config = dict(
    encoder_arch='mlp_mixer',
    model='model that predicts nearness at each pixel',
    dataset="rendered roads seen from a driver's seat, with toy cars, trees and houses",
    train_examples=145000,
    image_size=64,
    crop_scale_min=0.8,
    horizontal_flip=False,
    translate=0.12,
    rotation_deg=5,
    cutout=0.4,
    encoder_norm='layernorm',
    encoder_norm_position='pre',
    encoder_activation='swiglu',
    encoder_mlp_ratio=4,
    encoder_parallel_block=False,
    encoder_inner_norm=False,
    encoder_patch_size=[8, 8],
    encoder_conv_stem=False,
    encoder_layers=16,
    encoder_width=384,
    decoder_norm='batchnorm',
    decoder_activation='gelu',
    decoder_widths=[64, 128, 128, 128],
    decoder_blocks_per_level=2,
    decoder_block='basic',
    decoder_attention=False,
    decoder_upsampling='transposed_conv',
    loss='l1',
    targets='nearness',
    init='kaiming_normal',
    residual_init='none',
    optimizer='nadamw',
    lr=0.0012,
    beta1=0.9,
    beta2=0.95,
    eps=1e-10,
    grad_clip=1.0,
    steps=20100,
    batch_size=64,
    epochs=8.9,
    lr_schedule='step',
    warmup_steps=2010,
    weight_decay=0.2,
)
Rows from block 5 of the encoder of a small model that predicts nearness at each pixel, named by matrix and row number. Rows with one number belong to one neuron. Each number is 128 + 32 x the weight over its row's rms, rounded and kept within 0 to 255. All counts start at 0. Numbers have three digits each.
After each neuron's rows are labels from the 100 images, of 14976, where the neuron reaches its largest size: "top examples" is what is common among them. Only what is clearly more common there than usual is listed. The data: rendered roads seen from a driver's seat, with toy cars, trees and houses. In brackets: how many of the 100.
# gate: MLP gate (encoder.blocks.5.mlp.gate.weight, 1536x384), inputs 96-191
# fc1: MLP up (encoder.blocks.5.mlp.fc1.weight, 1536x384), inputs 96-191
# fc2: MLP down (encoder.blocks.5.mlp.fc2.weight, 384x1536, transposed), outputs 96-191

gate.457:112175154105169165165112118112124102151187160155156122170092134144083166099101108145089139130143178123124156089176160132099090085081146105152088192149105108100117099145131103080144146136124118123061140107114133207093081181084138156121145100091153069092161146126082131114095098154157199113
fc1.457:120074133098092129123168134117122131175113146163064180108172154133165134192125159134121137086095115095107080148080102114119167188140104150118123082160095179171177123137142125129136115087112118138171097155134155090124156108126125090134055114180085133138109108117137119135122105116090058135
fc2.457:109100151108098103126126120198092202129091148178122140138181119129159138139134151166089095131130170091095072123101126132098104152144122130092120156119101128210114108186103136147148107150154138169150128156130107124123180124141046116139110105166121124155119138153153155134118173085093074122
top examples: bends right (89); snowy verge (61)

gate.287:114120133155161188118146106038131094177099134110130098166111173125031091149117115143164161125150166136124174148112134117146108123117132086121152193128092101084093155099156118121148112138168166127138100119081153155115100093119102118152126132105097165130123176145094161107086089170165155115
fc1.287:142157109140178143091116139098119146141126152133114149166149152095060136173164139122182143083146145135102131181141159077082105141142140159143156131102088143111159106133155125109172111139119128123089110123124202189123110134064108124187103151151068116081107160151077120076089089135119199133
fc2.287:140176090165116128123170162107160132119156078128072135150113087125132098105135144142105083074132107112154147155175146147134122112112114146119111154145112154073169083170119081032064151084101119094132100151123114177182137152095120164107116131088142103120126061135109087162140122109142185155
top examples: snowy verge (79)

gate.310:169069166112154185156119161138085193164192128085095121137167087076179166147166111110139111080136093149207083157180146138135107105122068141113093059127103072125151130123115154103160149106116097181182175093165102126168150093124114146120153161119096165147161103095115132210103122105068164083
fc1.310:110171095162081064110121087121187070074044133179177112103124130156099114158084175111112157115143141102099146148062116121127169185123173108124152143105125184132112129129179113147051090143144150025103095168096139116080123199173136107121128098132153149140108106157191132085146135123182101096
fc2.310:120146154134122153165100105173100105117191145154104122137122174109162131115138073160127135112119255128106125121171100159133090090120149098129073189147120066105093171127071149115197176159097143126128146111119126120110102125133110150171115134136134119154118151145096081113121160140097084172
top examples: double yellow line (60)

gate.183:165132142099106150064133124066143051093171150150109164124134183122135075150104177162086125148101142135136133092117098133093190135123165152071186132076112180116163115103177147118097148129114110076150155109117123133130107125121126109123115128130072135137059068142138171148136093164059100100
fc1.183:137155146104188095152060121176091150127131157130167116100121082068122126065098114097109127169120151115118138134155109095050106086119142117156086183131112160094108182165083073178101112232089107124084174126131102156069168165111096191118137156172118080133139118162126108127154149103133167147
fc2.183:085062095114129151118192136171146127131172129105105160162138122099156043136165156119119170128136086196199158136148130108088124119162125147160116096179124103072154057160159119097156155084145172190141074086075184210108075061144139136100155150108135161147116102144098157132144111144083128126
top examples: tree (59)

gate.107:141114163131124123163149191104129096101102131182101195104061142126119141090105038125145083186104143099123118061160127124093141123148089146154137088140146188126142149085096132152143075149150084118076162111196178156117119130102142153121134043187115095129119079110142156110107149094151111163
fc1.107:134101074152120155091138096095162178153098126096092109139106079142116115152152123148129149080187108134138153206141184119158142154135147171181124069103130118146122121160182114134153145098114166143195047118096108156153153100139086129142079138073113172126131134143119132130126095136123159163
fc2.107:183112096090158092137153150139154125098142114137149152114132145137142147154146115141092129109123237099090112113173048103097103114110115136097099186117157082093159147157074172072120143168168169118177150132064148145105131138091103146162155106104086087116104121174134088139103142122128118160
top examples: bends right (65); solid white line (53)

gate.585:118115175155146102158102188151105136113168112093103110138106127136122117057093084143100104123078114171081091020164122130101104060138156056173130109155158130131086155153063120163111066181149144176110172089145115138131133088153114121162149097096078150097130111155109134165124079155135138139
fc1.585:131127079130075112155192111066143121152063107188126157134160175129164146161092118081107116188185120046163142176102112128159112080105135156125146153126106167090163081129150099159064129047156167154167099101081105134135095095180094087154050071160125150145117072183135128158078127114105096099
fc2.585:136089178127165181101107060119103137145144114091119106052127179150076113149106104107122090089092129101128113127090054152135150146126109134091135145084150123177103147110151129157166135167132134170211097144145103122151102095094086148180125128128138148128119173171133153118161134197086088131
top examples: crossing stripes (86)

gate.149:104110153124155080126106170094092168129138061169129194091145148124114114098117099099115091153163211106120126102143087074096083111142070122137165124178165139100118128126126088133123048171103101161095154089130143176117098155114159148141133109144061091085104135105081107164106133090133152142
fc1.149:138071112178110125134077097090073076137144103075089081137110150113116193127215079101122060082131133072192098145070123112133120144132115115188116110132093121137137124142180060168140121099108093156126098071114092106113093198162103120096136112106100179165136081119063193195112143127068147090
fc2.149:111157188157102107095019135123084119116188135159095115148169151117188145195158121151102093124136148169130105144109196113123126107143094103148116134117083115082088140103151100125133122068115129102134144089115095077144135120129085082097088111074076169062128146090102167146102106098032165123
top examples: truck (96)

gate.616:133099148120161090128108181101084152119139062144081210087141134116100106072111066117124100142145183125124109067167092091075097113158073139136163119162149109100129111113112091124135054169122117180099146087128134178121102150140134152128130074117067087070103126102092114172116126112150133132
fc1.616:198084090100127132096167134122133096089141144115066119147155124148103087143076090164120158066145123134157148127120182153109140165143119196098107107108097127106210044106175164119152140056171141130143079139101100129112108132186126089113140121080166093091189104083113151119122165160161100091
fc2.616:139137115140072103136133141129115130138116136145101154101144137098128127144151111115086085136162255098099159100105134083084130122166088150126135149143125137112141139131095118115136084119138165107131113059118125132108126173164100158152125095157059111084107153135112130099112146089077133138
top examples: double yellow line (50)

gate.150:092150096063103128145130119123117115121106126105098131158069117139108117079154145150071143173122181086112120141161123148140048073118164088125159116179119125101122088095150119129179133111149138131140122095102144186116090112139088146144102146148115070143109169151108172079125148163133109135
fc1.150:066184096083063125130123104124080098117073138094114107160120110150091119098161143156087165144138137121128112128152137136152057113132134067111153104188110125083104088077168107130151134071175135138144086112085147157102066122124093127095145144124132114148123192110108181090109124176123118114
fc2.150:080135080179119136130090095160116146117107117110123120177097060147116162077166109106128104123165077107171125187144162149112119136158099108124145079145129102100110115141127095164143109123128085165104110099114151161150077102129096124113187169133138136091144136066134141108193064192092194122
top examples: tree (99)

gate.520:130130123125123115131116173139109183165184119087107119140110103048191141070096061096149109124156113167166102138144108184124104062112098120121074149143074118139136122155133136082094165096075148171149152132148082127192122106144091113131144090142120081121151097109117152233101139131087141061
fc1.520:157041134088134163085157153084113141145192151122033187144132149057114139102160083158119133114173103162143123135144113138109124148164072178182090078105091127118178084175123152102193164098101132186177105087130148180144128092119141130156122150134079109083133106119084167163103121143082151103
fc2.520:135160056184113108129150116107187108146103134115163119128131072164133137126099140090173154155136097129144147110108184102121133105124115153140193112113145150109167135144139097146091069095115074116094153164125109135182183167113159119054135123122140143075141114089137116159093119052161175105
top examples: double yellow line (91)

gate.513:166105124100124165060138188128136141152114121122065162159129103112120131141114138165156080148097143144145081124173120153098166134156111186085137107090099167062166147109157153104163161098115117177137130090159117148153143138143165112148095140142090096130093149133116118142102113109116123130
fc1.513:175123140059107157132158179102105149129114129115055170152115117105118161119122110174105099165130156120120113155200114146123135119129126158098110129135093096015159133111137164114168152082160110189102137111158123153136129122125141140184071149127099099102093157186138111162093119099148133153
fc2.513:138168131118109106114169112125180128137105168102100150095140134137169113159112150141120105133109009162145097113123142125136130166094064169122194077113156156114149113100152163166139076073159115172107147127154083074190194093161135072076122124117086145158119136114155143149111084107162128109
top examples: tree (85)

gate.342:110067184120168090182120197126141099105130138155129125155096133106093111103120157120170166153114122179115077068157106131097135126129134089160203091154142191127092175152080126142128051174101093160128202120173112188098100087131147156133178143150109139133151107108134109108172173154167132162
fc1.342:145147079133106153076117069129138135159132111100144120095152122110155146149140145127104083113137114084161157177101138134181148125114152184095097144095106137152174080077181128103126218081131133114110076136103120062128151168118119094152086158121166099178116145148138177152103108079094109047
fc2.342:112164128117113126106089073108153076149100147148098088126140145185114100133091084155108123096111242076051121136141090125123085151116094106069124236112154101162078157087112156133071105137182154090129114116038095130163186167126121144131132108117093131078092158156133136135075093145114089119
top examples: crossing stripes (60); dashed white line (59)

gate.519:132120136145093106121116153139110197113121017129121119119131145124199139121137157123112081123111117160127101134087073134147107137177143126141153111113191076169103137155091156106126121128091181142135134130122092079140141119211121087140107167080109110117066172146164095147158113125101098188
fc1.519:099187078182088097097127081132147084130057120079166142113159110136112099151182138069091134160108132112144145116140132049121098166162135122132098114079177104109098150085113109173094085214179138193059034146074152129080159140110133154090160125129113170116079122112124151125120085074157119124
fc2.519:125122137133115060148134063139140089159073154066195097132158174126155090117112160103101169134157160100154119105128106090113098143111160078120120171157192165132121144153121113180065100135189163099113130144109105127119119149097179160103183138121100139161149119154152085164104171133092107146
top examples: snowy verge (64)

gate.716:127138146123145087135121227146090097073104124177148156072118148127161129081155122144114089160091163133143059046129110109048102122138079117116135072181128157079127101092096110129133093140125129136090161085140179135103114171072125161106165114170113083125090063118144124148100177119158114125
fc1.716:150173161133150123163130161123098094062109122162160133095101142105119184103173148131109097150120115122165095125154142141072135094120106083086094167155116124112139097074106134140130167130127127098086148087155149110150136168056089152126182106149169077138147066135181185122117157139116129091
fc2.716:089147160130064135128108125150057129116125130105089132145127100108137094103144171106171120144134066179145099115104133151154152138161135164058208049130105169127101072122187130113125148090085084091128113108197137131186079080174163127131115149130184133189137134087101168128155173161026126084
top examples: double yellow line (100)

gate.8:122131171126164091132122179091087150128153081142104195116113164138109134073113073124119104149167209119126117082170091080081080115150072111143144130170148128118116134137109106121136066185129137177088152082140137168118088151115171148134119066113083086077111111112103105152112136119153143161
fc1.8:143111148167161138103208134087144132125101130109128142191068160123063138128104167160095138178147153139129190118129109130138151139185146123184135103119161084100121149131111130125179080158148154170076129141131114150088087036115108128109157108088190163098134200117174097061177082105209146184
fc2.8:109062131140111080135160132148142176158141143088145156155118088089107137068078105151117141184111153138111176088170108133132151128170103177111134151132117092088151113181131152076146081129145125139134088105128167140067077118108134153134150153124140139157101165046102085112152156112174195119
top examples: snowy verge (64)

gate.435:101063162113205130155116127130081136117161106154134107148111137145104156129131093154173153130149159144177070122161144145157128134133127096116115145174123120111096105141173135102124142107078125119115149096143125151117094122105161156153195122120158136123160120135115130189113121128107156111
fc1.435:163158102101069122106152152157159107145148169080122158109169142099197110140120145112090111114136101078128177144091121103128127132110115134135126089101093105142183116172103165140154129117190144178179103160082111104117134093144089140125050140122096090138095162138157086103118113101133085166
fc2.435:103157131132150183143065148114113116113166116188144156072140086130133140102104110133129100069095173116074130155148102104098174104132151159094156170115113173210145152132132147131098113127105060135148164133158070104152169164181035103075076095153132067064080148153127125171157114113177086107
top examples: bends right (99); snowy verge (67)

gate.224:146113154127156086128098187078070162103142063150090209096142146109116121098147056131112089153142173115120100084154097096055092120156085139164163125143143107087147112118107083138146052184110128170078144092151137166114099154129144144143128079096059085053095141103089123174115110118148145141
fc1.224:202089125136116166107199174080103113117151102113047153158123119128120122153143093182121104072131115128164151168119131174142155149131133205140083110090088082132191095119180135116155140096156175158139076168124108082112115121177094097149123109036133100096182151107130108123162127132154098131
fc2.224:137114149165092105128152152134091156135114103146099141095161120131138156119148066111109100133170255137128144115126130113113113136153064147133142147133115089101139128152130132095151091123138153152129109061106128141102086150158113118132130090132115153109110147060097134149133106123082142114
top examples: solid white line (58)

gate.473:146114148135165086127102194072068147109125039139086208101115142107113111089133046133106080145149172115111092091167097083060097114146086132155161123155132102091143125108108097130141049185124137181077144096147143158115105154135141147142119071101051084062091124107084114176121108092156153146
fc1.473:051161139134134107190057082139135138162106120142217102098145115121147174099143189076131131175125141130149112103143095100119083102130132050119155156181160173139058146165104115134140121153103045112091180092125119125151110127045129151108108146184130129200085109144128139155109122124090135118
fc2.473:120145120096177139132120109123160114120162158106158114148114149129120102129113188142137166115086000144139112139136131145144139121089166100135132092119143172152110125115124116154102168132119124120131157191147123119146146102106146130108118158130147113156151113168149135111108152137172121134
top examples: solid white line (78)

gate.605:125118168115163102122112170112059166101136060161107218090134165109117121091126092101099093160148197137102111105168084083070078123166086130145158125173149121113120115137124100117127059187122133151082137083140165184107102167103152147126132066117086067082102130128078127146114125107150136139
fc1.605:171065157110168125079201114139114122086151152125100155158112164110124159120107112137084150102148142206133159149094115165138160179151122180179092124100142107130197067116174151105130129121192172118142069146113155127080080109133138066094137079074178066082167192133114153072149096145174113117
fc2.605:122070158147127102137133142153122120097089139147098186103168123107117153151117099121080092163174254144126146083106103099090134126158097180144146119141128166072167126168112118133157081140114136135117099062154142136089104184137127130124122092133139133106121191100107105080156130127118132107
top examples: solid white line (62)

gate.532:134129146112160093115111201106087153115143063177105204052138149140112098069105080095136101144156203110115126090170105079076107112146096143113159128149180126078130116102103109138105067174113100163101152085141139189151114137093144152140166112119076093072084117128121115159122159112144130137
fc1.532:174087118090125164084127154122054153113140093176072118170189119141168128166100137152097039078115109103132133157102109141116128171159127162129159107122133090137188115170153157159123107060179115134141120083128081172116167185215122092153075128106125083122159117133083139217121141106142115168
fc2.532:104135119112090136173131123129113146102145118138104164100082096137113099139123120099093106182129255133060162124123128113125123139189095144148155205147122108115139121122119101102120069119165142149141121083070119121089145163192102163111137124163124101063101210091100109121106113101111116151
top examples: truck (94); dusk (71); vehicles: two (68)

gate.709:075158152103185153140105115144087169144194115138182135127140111036100164153089119129154100091106170152109173116149142137081092141180072099107117146149103152144086141117077095118094124182134088126135182033168180159118111163134144208123115085201097103131089148107073105086128157114143187157
fc1.709:110110117119147110079111092109171158089152062123131128078149180182122131155109087060178127128156102159132098156107137121116111175129068111147201099123140174201123184109145140176144085146114128069119152132159151150183107167148136132123089117178101109149139121070121120138131167191128143136
fc2.709:121146100084122151089125089159134153125096175091083158102188124088119119183163102148075119116142064111182107219142094123113137115113119141080147125107128089154143114146125125108146111107142163155127096117106122127113150075137107097173119112136153133130123080201158134188104133151115095095
top examples: snowy verge (77); bends right (62)

gate.64:130148153108148108162110163107093146110158062154123196089136160133112143067135076102098060145149189120113119103196087111094079092155099118139182152171179098094116128130101100131131069180135096135103161084147142187134091147113168160132133087112112092081107131130074109167108159096156123135
fc1.64:071117172162123117127089123113102124159082119157125126119129128102137098133109154103161170192098116109150079112121164101100103125110103078120097118148092198123045185105126122150106147133028144116095127128160137111144184174089098149135091165180068114180114087121146139121103087116078160120
fc2.64:115144134119127126120135122059154127143116159103128067218091188139155131106107158121180189132124008118111143125112172156121142114103171085141099078133116127086107121130133110159108171103111119137120177146112106142106097098123112148132113152133128210158191063125138190156092143157096124108
top examples: solid white line (64)

gate.228:171151108128144094138132216101065134139173123163150171056141144113122183134081069084112135184124122104105146065101100121060113083094065129148169147146167149119178111113047114104097073112168127164132150141132130156114107154134157148127154071194112098104090132103105112118078144136129155158
fc1.228:155135136157113170088165166107074158146199099127117145072164129097099187184113127137111097103154120115102170177141109142144114120140088161112149202082065079113149164167133106074093167135141138139188112153075126105136143076106083159171038158148151130122046205130097090103136102110121161182
fc2.228:143130094117150154138119168085108132118206065119134102115091152103155189097137128084099131103188132099163165156145092134102094082144125113155133142167188135151133157142120097104125175115109117118160209165131110182157114127124107186119123138153098144136082119163113077154106131087086165172
top examples: snowy verge (82); bends left (60)

gate.477:124169135133173125122085178108081162135146051151149185093147130104127124082147096110150072179127208113111134084146087071062074092141080127131182128156187124130121142100084093124111080193113127170089170079127130170107114173139174174102142061152082051074089145103088112152094134095142141155
fc1.477:092095139166119123136099109088100164124101076084135104100100129087108165142114140124109152106125138124144138122112128108115148145165143076118083149132081120129098136102144097089070176111133123128184073055149168112150113114093119151172106119140073189151103067180145163133123092200050168131
fc2.477:111152154112176186095144134136136101084151156176134074107111142121130104076070229116122115095107054137106150128153169120109124137083166075162087081160122160110079082186121107103082160121089093143165143109135118180132113101094214145168171128148160130157081113140149132111154095135114129142
top examples: truck (90); vehicles: two (68)

gate.712:146115161129152084120108181080078150095143071142087215092131132119116122084119069117109083143151171115118101100171105088053085130155084140146169107135150111093144126114119101128138045182115122171088151096153135173108103162133151142141129087096068081051092136102103111182122129112159141141
fc1.712:199105124133133151100185158102119123141155126121055152164097119141120142129111104184128102089118099129148171168131141158117163152123121218146095118092092099118203111123177144110160143102146182156142065141127115106123111134194119082127115141052142085093151149098152102128167114127175087156
fc2.712:141127142159093104112163151124108151138127113139094147102158121129137152114136058122132107137166255145110134117116135116097117140164067151141132157135099084113148120146133127097154080115135165150125098061100131128115097163164104114131128098128116124110113147073101128144130114124100141122
top examples: solid white line (56)

gate.143:152078154111214079104151154116122138115173131085155144100145198115147088108063080093118164134078129154079122066132092085104113176138100130186169104148238177107155173153102146139123070170143123160123195159164137135083113136117160132100160115170084138147132163086133088118111159095163110192
fc1.143:133127101100105204130138081093126098114100122172102164153056095178094140188164110151137105134162101126146152178147161174188163109107089169113094135090072152150139118082151149132146174043163149045198078122121159167188129143136128146172108079113140126116135177154118172077076140182103136128
fc2.143:174136139100158154102135142134135137160178138148154188111126163098178120143107142088072150110103245149113134140123140104110107146100089184115137173090146209191158183175074166133125123174124110123174151131116115138111180088138151132173088096160099124153058107164108100131102112123080118185
top examples: double yellow line (52)

gate.719:153133156150108127125166203078125102142116128132072175129133165082106091140143088153126151108155142189087094121148016100090131114122125117108131150117103163115130181154091118060126100149101166149151137137108103120139152070129059121118116087153060142121091097143137114173127087128136126123
fc1.719:106134105110119084167160136102107091129094146127146092159118195163149098112117097143079106163129142163057140096132053117106075096142138081148174186158161133101096117197071161132085072150182188098130129110100146203078129079178134148133121132129143153101127160152122154138087127162109111140
fc2.719:080117152116097145179169129134106201138123175094143138187102137100103118156166133111131156150123071188135150121108124176148070070147161110165107126125152080153099107174120110081152151114103110185144125114168151121131076085175058086108131102127202142156192145140119212083140145152123140090
top examples: tree (68)

gate.515:160132088081120127112151186062113115148099128077080187132101143133118085122099138142124145178105150090143127109195102114118136123082122146066126116121108134109155157110161147127142126175122095113125182147138116162147091113093133135170095122175086158099114083156161157135098191101144139173
fc1.515:141122167151046110141168156087123063107092118094078150162126150123116107104121136192082126112132142086146143131163105110168138131152133128099109132119106133087100135108147109122105117089159157113127110147083077085183161116120036065126096194121074160088092141139155092131134132093137082115
fc2.515:127127118149163121187173124122154084106094141134175120122142137116115138161112160115082126157116161115111168155102115050171125164137123122148134144125144097094119125152102130091122054154157118082110139196100137147110130119124079148171115187134149113100056187134143096073129146055207184121
top examples: tree (81); snowy verge (63)

gate.569:119106145199174186116125142080143139176124106181156118156135139096071157146130111148192133141186150109148185145078170068130145139136117110136128137115075099134120148079172086136145120140112144121079114093092163121120131175126122141126122140134077138078118179092093102116100070118175181122
fc1.569:138105129078105090123099130194133157118142134100082126110145073171163126115119137107124110103106070112126103093136130185136131134144119142114142095149161176187156136167109152148104110097117098134169161183174081111174179124165129120072147143128147090137168085141136116146169157139077091135
fc2.569:099066161094111099182108117167063152131126170139154140128156168090135150121145139106114154179141178156092099104090085097119094145180142116129165149155174138180095137133127162175186092157122095152111192147138151116055098107145129125137122135182098132165145203129152177072113159089078104101
top examples: snowy verge (100); bends right (79)

gate.482:141118136134151082133100196090068125117125066137069206091113146106113123063147048126106085154138174120114098091157107092053097111154080125156174120151146109086145121102104092139136050182124124165075140090143141169127091152122142154148124087109054109067088117113096107183110119097141142146
fc1.482:048175139128127128134077083152162147124112141144228106080169131127156114121105173087123141170160139140131128071122113085117107104131139048112143124157178187157057133155080110133101125147107094109114193095128131156137145119072161155111125147199133128169080106135123136109081127125104152113
fc2.482:118144115098158149114107102132155091115159160107170129151114132115144095126096202127137143132098000118164127137117152138144156126110170114137119091122134175154120119126135121155105147123109106101130159209141123131118154102109158150118128152125164110142141122172151121104109153138180119131
top examples: truck (89); dusk (77); vehicles: two (68)

gate.747:137126140120147105136126154118100161133114073165092209074115151134117129105123081098112070172169196114110125123164085095107106089142096141165173129145153095104129135140081115133112072188125106171121145083133135218151102123113170156164131087125094095082072107125109118158110136096146143159
fc1.747:199114126082148145104174133140131136147134103123100148145070135147104169135065134128132130115160126103122157180132109190159159142113152180142126143070151075155153152173118180087115181164168075152153135156130116195103115072119174146182116113102193144144120118147183150124177137115147132165
fc2.747:155110108084188094102138131165089181147142070123143183091167126126093128105102090182161098135160151156125122127162089136105127133148102184119202208121094097154164111165121144093145076138162141136122132117139135168149144174118138138119096110108108072138073165159134099149138104100136105168
top examples: solid white line (53)

gate.170:037141176150081163204093103160143068131097120101116059127081123152120134080176092115104123219152116138093126123141133121159101074122139045175156102200171131123007144052103100184185123126114105109113160127175103141150165147194102169087110115130136154154142209117123141100143155106111107113
fc1.170:089111010089186119155155098167193160120118152143196127136146133080166090162098140166115157100134156087155159178130158093120142148077120111146102134183091144139121103200131121111147193106136123099169172132058150145102107127098101180147122144208128085147115085120172097146123172069147131152
fc2.170:158094184158171157100091122102084116146161101153155131103133145115114140146086109117111132126117240193119160152108112136114127160161117160100127196063134130158135138107122123125135107168079145119143073118123094086101160169147139121143116107089121126155097178125112126131187079169077127120
top examples: crossing stripes (63)

gate.560:126134111100145086132075146146113192153080129102121149096154091080170119047138141126111136152131169102087105119152088107049114074146162143149138130138129125100117151126124086116128149159150144175109145070169151170127131106100124167189061139196055075122102106179147147139152126129133134151
fc1.560:141084140061175098095112121142129128165098130133096143114182086170156104117080161105112123111076120068114114124152098114156105111080120139170155106100137099172178167237158131145129055140140145115150177188081082129123157123097165089094102189125113101120110148127080070160109101114150071213
fc2.560:167124099062158131140173128141182129151182175110127192142075153130170138141124133125093139172142160101128099179133119120157095132082109129195071117148060130138186189159105178101145174155162106151150129163071158158077150088100173153153114112124107134117128102155146067149087057106171138200
top examples: tree (100)

gate.284:119122153131145078130109177114097147118133078169115191080146138103121121079123091084112104162143200110110123077156070071097061108144064113144142130181167134111113124113113092123116058187119110169085149111119142164103098137094155163136133068133095071079093125104093117160098143089136120145
fc1.284:148051087066106084107121154164168111108120120081095124148163075110192120096123137115080104066115119135156134112182069177150149122124128170091083162144161150121199083163166160171172174097215100130114146110071134105143053100092133085145143093146181095184129118132109150144120150126112096122
fc2.284:115153125122097059103137132109097095115104132131161121110159132120103121139150147104047100134142238131106121076151086088126157103156087146113152179132140195096105143110067143117139108148204158162097092097112153154082123199105105177157131078204076130183101135169101118079101150062157135112
top examples: double yellow line (55)

gate.481:148175163086102109163135162115097059092135120193151145078128189168167126123118072134138103150087122142108056048123105133108131112091137113067169134158122156099158113068071156179117050131148122107072168138209159094140141149137180109100149063140146135090137131137159111136090175131172097085
fc1.481:124119078134123153044106060075149129138124140099120101127132097109114122132133197123093174108135116121155163205075214111076170131104166153162089091095085119155141093117219099132161197105094129118147077144112132103142172202130066118123103199093078119138099105155144164120152134145124188085
fc2.481:158141113076150071116137122132159093114125107126166149152138151135110139130118123135111117115129255064084100104124073101131102151123130142094116225121113109110139166103112164107115138160195149153138145160059118142095142171119098184134171138131093097127116160151134071119109126084181101166
top examples: bends right (82); solid white line (58)

gate.134:162137167056109112115107139119112102133153127126101173116124116164173043101076117148141100108120143117136095082176129143095122134070114134082122094117098128119165147111133155149135110116148135157176165066125118166132079115134140148139126107117103098105075106132132120189096154181113084176
fc1.134:100134107205134059165131134171105159064088108144165102167141139097123144117186149112120132124150093177087149128093124127161108086182171141164123138128181109118109094120077085127109100132148155128071040185131172116123118119119040092097191182076133151108163133101100108075173098087165139113
fc2.134:117121154144103108130120126149096144110169132138115147081131100126150109083132145107109087129159239122152133079121142151099158106151146135124177124142148154137107109176123098180099106161097123119119103106154146127134066108152112147121074107148175145122149079151109126143158131146122127118
top examples: double yellow line (75)

gate.242:139115146133143085128103183089082148107130067151084203105118152113122133095138052126100091151142172120122095091150100095065089105168082136156171105135136120089140120130108097131159042185103127176080148076149136179100090145130138153141124078104055095062093129113082119181101113127141148150
fc1.242:200093140129137128100186166099122118133148109107052140181107129123116164151145079165099097061133105140163160171129138177137156142128127200150101108078064090126189113139167130095158130105156170170146069149127100092100121133187083104158119132055128097094169148108124112122165108133170101145
fc2.242:134122144167095104127144154128088157131115105143086143114148130123128160119164070119123104122174255146124143121126128123100112136163070145134137158143108089108134117145139117101142071132135146156124101068116127129095079143171119118135124086140120140118118142071099141144129106141089157121
top examples: solid white line (51)

gate.497:155087178140140145106125190119136111085155100148081200126097112129082122121132116146146142184130140161114110079179126133095158142136066139111137097109147117124124181124092140123147088176095082113125135105167167213152104081128175187133153096130103137064112112090113094112150117166131179181
fc1.497:105125058143128138152119062130095168179113140103156089103162125100192158151128112101054088108146114086154191149099127103160082090106120137172136155156147127120165063126147098140136172093185178173140090125068095058096099199163084103128075128120129120166133168120123156164092161108147102074
fc2.497:113161110099144117107111120130152121167141172175118144142117139135139107121123134093106123081103238094091155091101132131118118135123118143101119198119130129158099102136108168086084172156186149158184074111074147167085100122130093141132107106126099066096080125130125145086116114144091123140
top examples: bends right (63); solid white line (62)

gate.72:127139088133204110108120115136173145168075114152140093112122135165112127085131029109180115114152150109088125122096181067128086123127121054187104169231142172168114115163055133194138060144164138114064105119084138134183174163148198146143113089094129108058162143170140088115100108105151117188
fc1.72:118160089168108130101127152181157152114096070156103085130104094125129123080147102141143108140194142134098154139135155149154118113115173091168086193181143080168088072125105112093119153097135148123087058101086122119200179161156142161156133121103165090068128106160133095106135115114139098136
fc2.72:140072083114109114144127138141162121096115116140094140191121095116112070146132190135093161168115064134112114110153053072119144094128166132090104108095127131128152151142123133041177163122123168147138148165124109157060173169107116181107156175122140119146150156136122109134154116093204093096
top examples: snowy verge (86); bends left (78)